config.toml
model = "image diffusion model"
image_size = 32
cond_dim = 128
norm = "layernorm"
width = 384
beta1 = 0.95
one_sided = false
grad_clip = 0.5
batch_size = 128
Rows from block 11 of a small image diffusion model, named by matrix and row number. Rows with one number belong to one neuron. Each number is 50 + 12 x the weight over its row's rms, rounded and kept within 0 to 99. All counts start at 0. After the name is the row's rms in percent of the matrix's.
After each neuron's rows are labels from the 100 images, of 14976 (inputs lightly noised), where the neuron reaches its highest value: "place" is the part of the image that holds the peak. Only what is clearly more common there than usual is listed. The data: dead-leaves pictures: piles of overlapping shapes.
# fc1: MLP up (model.blocks.11.mlp.fc1.weight, 1536x384), inputs 231-307
# fc2: MLP down (model.blocks.11.mlp.fc2.weight, 384x1536, transposed), outputs 231-307

fc1.644 106:63 72 45 52 67 47 43 49 41 64 45 35 43 35 66 53 47 53 49 41 39 53 70 47 56 63 47 72 54 57 62 54 48 36 51 46 66 74 72 47 46 53 59 60 59 57 59 41 49 56 45 46 62 20 63 35 59 64 40 57 45 39 53 65 29 38 57 73 53 66 31 41 61 17 51 70 50
fc2.644 091:64 56 72 40 41 48 56 61 45 38 51 73 63 51 40 45 74 64 60 49 43 61 68 65 35 44 59 46 35 56 51 47 70 46 52 51 38 85 56 51 48 46 45 61 60 52 46 54 34 49 64 49 42 65 49 58 72 37 35 57 61 46 49 34 60 43 53 67 47 54 44 54 25 52 36 54 70
place: bottom left

fc1.300 083:40 52 72 54 48 59 59 48 60 51 36 60 46 50 48 50 65 36 56 45 44 45 62 44 44 46 54 57 38 46 67 39 34 16 48 59 51 51 35 64 67 61 43 48 48 57 62 57 55 38 73 52 29 54 63 49 48 70 55 57 55 63 55 31 35 43 36 44 57 65 50 56 49 67 54 48 49
fc2.300 088:39 63 42 54 43 45 51 50 67 39 52 51 41 57 54 58 42 55 53 42 37 37 56 67 46 60 40 69 58 42 53 52 46 40 41 50 59 55 54 54 39 50 27 59 58 64 49 38 63 58 44 43 50 38 42 52 43 72 44 37 32 67 46 50 44 56 60 41 29 42 65 44 74 65 48 59 65
place: top left

fc1.297 095:28 21 43 50 58 70 62 45 55 64 41 65 53 40 44 37 63 60 58 61 59 49 43 45 36 65 75 44 52 29 32 49 44 69 69 30 35 47 44 39 47 55 52 42 60 49 47 65 45 34 47 59 75 54 42 48 43 61 55 48 35 59 56 07 62 43 70 35 57 66 58 55 48 78 18 55 52
fc2.297 091:50 59 37 54 54 43 46 28 48 32 40 86 42 47 33 48 37 45 64 32 76 41 70 60 46 66 57 48 43 51 46 43 82 44 50 52 34 52 37 53 20 55 56 52 76 48 55 50 52 59 32 41 54 51 68 46 34 67 38 43 52 64 47 50 41 40 58 61 47 35 43 59 68 57 63 42 46
place: bottom right

fc1.474 102:55 45 49 60 58 47 52 66 47 46 56 50 31 50 51 53 46 53 53 44 50 58 41 55 36 47 60 50 28 60 65 58 46 66 53 49 70 59 69 62 45 43 47 42 46 46 41 65 60 36 50 48 48 30 25 20 48 70 44 76 59 42 35 36 63 43 56 29 46 49 30 56 55 42 40 39 45
fc2.474 100:46 54 53 52 50 55 43 42 50 43 25 51 61 43 46 66 47 54 56 69 50 54 34 58 41 54 43 58 61 65 60 49 39 49 63 38 34 39 57 55 39 52 55 61 30 61 53 70 67 78 56 40 47 71 54 60 55 57 37 91 63 48 50 68 60 81 54 60 33 57 45 62 40 61 44 19 54
place: bottom left

fc1.266 108:48 23 44 60 43 64 56 55 39 57 43 23 76 40 53 90 56 75 58 70 63 31 46 39 46 61 54 47 48 52 40 60 41 63 58 41 41 56 46 39 39 50 34 47 50 59 50 38 63 58 50 54 59 38 46 38 62 35 43 56 54 29 45 41 70 60 63 50 46 44 49 66 36 48 47 40 71
fc2.266 101:64 63 52 55 41 53 57 59 76 48 53 49 76 42 59 30 38 55 47 58 72 47 72 84 71 29 63 55 65 69 62 45 83 48 51 43 55 41 40 52 70 34 44 49 48 37 48 48 49 68 46 41 42 45 41 33 34 46 45 64 58 57 25 63 52 34 53 78 29 71 58 74 63 30 34 53 66
place: bottom right; middle right

fc1.642 078:59 54 31 64 59 49 53 47 48 39 46 43 58 40 38 33 53 58 40 56 59 70 47 55 57 47 41 64 52 65 27 53 38 47 62 48 60 42 42 76 61 43 60 53 42 49 38 32 51 51 59 21 57 53 49 40 54 64 55 59 43 28 83 47 69 42 45 51 57 42 47 40 58 52 36 38 24
fc2.642 093:60 63 54 46 57 45 51 41 68 75 59 39 52 86 59 41 53 53 39 35 49 62 49 55 32 45 51 80 74 66 41 46 49 41 66 52 56 55 61 61 60 59 67 32 77 49 61 50 55 49 43 39 53 44 25 53 52 45 52 66 53 60 70 44 45 53 47 59 42 49 67 61 41 65 49 54 44
place: top centre

fc1.572 110:48 50 44 59 36 34 57 38 60 70 42 52 51 51 50 45 61 46 69 49 42 41 46 36 67 32 53 32 46 52 61 43 49 47 50 59 46 65 47 67 42 31 42 43 63 53 55 58 24 58 41 51 42 57 48 65 49 58 49 60 51 43 66 51 37 53 46 72 63 62 40 47 46 56 50 40 65
fc2.572 098:52 26 57 54 50 72 52 27 65 46 31 38 58 46 43 55 36 45 59 35 53 76 49 53 41 35 53 45 70 44 44 45 43 49 64 55 38 46 39 60 60 38 34 50 59 50 47 47 16 40 51 46 65 46 32 64 43 56 53 48 51 52 64 47 67 52 46 91 56 36 38 43 48 63 48 66 37
place: bottom right

fc1.663 106:84 53 45 44 42 68 52 59 69 31 57 32 54 43 33 44 50 38 22 48 57 54 64 52 44 50 56 54 41 44 48 43 67 40 47 42 59 54 33 54 55 41 65 58 40 36 35 59 45 52 51 36 47 50 50 65 62 25 85 45 38 41 35 65 22 49 58 71 41 45 79 61 57 47 60 79 37
fc2.663 097:49 60 61 62 53 38 51 43 39 69 45 43 25 57 54 53 77 64 42 52 40 62 33 40 32 64 42 48 56 37 41 70 87 59 55 58 35 41 44 19 52 47 52 46 47 42 53 52 57 46 53 47 56 40 44 38 46 36 59 46 02 41 45 35 52 33 51 57 42 48 48 88 71 44 53 49 37
place: top left